{
  "arch": "pvt",
  "train_examples": 195000,
  "translate": 0.12,
  "norm": "layernorm",
  "mlp_ratio": 2,
  "loss": "cross_entropy",
  "optimizer": "muon",
  "adamw_lr_other_params": 0.0022,
  "max_grad_norm": 1.0,
  "cautious_weight_decay": true,
  "batch_size": 96,
  "warmup_steps": 1320
}
Rows from block 7 of a small image classifier, named by matrix and row number. Rows with one number belong to one neuron. Each number is 128 + 24 x the weight over its row's rms, rounded and kept within 0 to 255. All counts start at 0. Numbers have three digits each. After the name is the row's rms in percent of the matrix's.
After each neuron's rows are labels from the 100 images, of 14976, where the neuron reaches its highest value: "lies over" is the class under the peak. Only what is clearly more common there than usual is listed. The data: seven-segment displays showing three digits. In brackets: how many of the 100, against the usual share in percent.
# fc1: MLP up (model.blocks.7.mlp.fc1.weight, 512x256), inputs 128-255
# fc2: MLP down (model.blocks.7.mlp.fc2.weight, 256x512, transposed), outputs 128-255

fc1.470 195:178137140144141093165123117107128105168133080124137105165080141164110123107123097109130152117113116155140122149128120113131113123112134108114105128080144161162134120142119138168106145119147177130136127103122112120150160093104124151145117189165127118183139125131082131077112106128094154127109114113163137153115139173118148137138113179157146104123122152102155154096168135130128137116129
fc2.470 216:142102153102122122113123083122100114128158164105120139124151107113128132128123129126104128151126150111110137140125123154136144072125134148158143137152110115115109117129132090117178073112121123138074094127113205134153113095123125138125100110098100141255127128124141132133144109120120115180162101135166139139116105126147113119120137114115115106198113106123113131138139136091120158127132
lies over: surround (99 vs 61.3)

fc1.318 085:125113124151156090157147116150149139120092154128148102122134132160109121117131095114118112122164174093147070125133123134152174134115113125144111095111112148120094125111159154149112141186147153158081149104100115098160097135109111133135079117144115180135162176093144128099164107077165103133117161138181120097098132182164160133129192130124115113134118116134140110094134097116093112124105
fc2.318 093:184135109144102121113131121078088113140127126105123145122117113121119119152149132097136111115119142131112101168189149133106114141120105092123113113071174153107106127141123102144112183100121121091160147122151160103108118120119119125131158044133068175130156120094152145127113175114100122087142142102164130132106082149140118097111151110144136159167148143108101158135146153149119145108114
lies over: surround (98 vs 61.3)

fc1.325 064:118132150099170164094154123130175111134091102092132114090164099168123108052172136121131149115117109119145102099133121112173162142115128146120128139135116158069110132100113117144151160162131161116126141162151130125074138125151144099162111099107099147180135128133081140100117116157111125140104122118127104121106113148157151136137123125106143140175134118160089151103091117170190109104137
fc2.325 072:153152037102110145117131125135122138126162146151117123134104138098117165109116170116114162131145171077107149128141130150124121141158128139092121149095108127152127121136108141135124177110148150106157132133164134136096101149101108177122132159138106128154118106154148113143133154160140102091168124133157149134142105130159055114096133158120132158080095131119115131143074144083079142091163
lies over: surround (98 vs 61.3)

fc1.235 065:141083147109137192121154141101091148110100131110086179149136105121122126157104105136103118188127104139164106121105122170129095148136131169098157115128093093090142141140130124146090141134125088094081168125108155133135102132110148121138143123143111132097151087112118135116145154142109169079148128150100138155127135118151096128124099142105144120114169102131153165143129123148112132161151
fc2.235 074:097115145107120102116116124145172106167102103147132125125121098121126078146120134135103090156106145078131131082133138097124166120139146136145124117121165137125113078128119164075105128140157152126110122128143127130113138152126137140120091107133130074142131141151107125152120099130125156105139131099132086170141175132166158119104145124156129116128110111174113098150092104170138135084129
lies over: surround (95 vs 61.3)

fc1.90 077:159104104122134169104120179127125098120155129124130149121147117103162102132131106155146136127127137102139142129108112135106118096123164124144133117154091119082185081117127128185165113038074086115165177126109114153116136108075112127158130151144157120125119157186125111142077129125122127130118146136129146116137113111112124135121105135149129167102093180160115121139115174114156148118113
fc2.90 079:126106130108118120138127160130162159113133123141142116137089149120104108129088141137119122148148115094204148145126106044129101131146146144148101122136112104145121119114122094162142091099165136129131150077122122128106108123137129130120165108167119130159077099144138104140130130134131152125109113096119142119153169094135164130178113121107145121122102109122147132159143133156124184121168
lies over: surround (99 vs 61.3)

fc1.502 058:131140162138129109123148144088099131135176145102126118133157135097140100172151100061128106138102098077149102128157123122154102109130148137125143150125083143105136140134132109148137132144109098141156103150132127150098097087124128142110084127097082119072141116148195144117129120118112149113184147147133106141135149095131156138154161084110094140127156149124151146143137172102090153150133
fc2.502 061:142133213114157130162125158147114118117122102123121116109121068126130129137117102102124114142154058165143160143134110142108128123145127163106135112081164148141147094141129128191155095111119120136081136144111136158125113132101123118111106134087097114097145103121175124087126123120144163136152171113139127091107172105133123151109168103096141115159121145118126099092136096108177130126132
lies over: screen (89 vs 37.7)

fc1.268 147:128139120125112165096117151101090141119108137128098106082095104095160072122124153124105096137099132108103144137134160122092153079144124154154145141127130127111144130109122105166146156104149069120152149155190153129091109124104138146124099128114112156109127156154135090118097147134110140103090133141090115118139083126165160162127101104121161135111114134149094102093137119082106163146122
fc2.268 156:165128126125153138099104087109132171093165052111129104125124114125121124134106204162101170187106052101114124171153114129114146119133119161123108168101100115150124159114140155142163085115136110131151124092129116100099127136138133111067114150142109129133096143109117093120144121113148126127108168137071133136176142120135148108128124100116119071150116119139126163133113134171129177157120
lies over: screen (89 vs 37.7)

fc1.223 060:119107135164137151107128082129099161134121113114087119159128107157079145144130127138134092161131139146179135100108129154129128155096116105083117096110099128131137089149120079079140141095125100126135152148127189132166139153135193111165093101156121120130105151169110108145107131120109128139138151128161112145165134123127110085124130164102140106114136111156165118115145122182106139159085
fc2.223 058:129122174104126123154154143139126127145123159128159132117171136096096136127127113127110135134153117145128105159153116084100148090132134084181102150123119133137101143106127149117148133150136158142158120116131096112149109116141118105102085122130139189156174121138148208113120118128129088136079112115076127108085137147110120066114128105115133174124073128087140106128115137134100146115089
lies over: surround (96 vs 61.3)

fc1.388 237:122101096133133175144156108118124132133121153090138158117096118134077142126096157142166109129130132091143107143149123136176126127138144112097120122127089153111131156122117083126125171123089125175116165128161146131123104124159128085117117127112134148110133104146117190147138130113108139130108099147093149104156117134133123137160114089095111136129119164126125136127104131124108153113130
fc2.388 205:143111148085084137128130139119094140122093152130117170131114132122122128129124137143125151136135100140191138114158126144145108140110132114140144116101127109141140135130121091089143130125128145159129123113125119117133168103127136101110142125111099153255127123138124166092076135142128123138107112123119129127139075113128146147176131134125114112119125116136135135127138130139127155170133
lies over: surround (100 vs 61.3)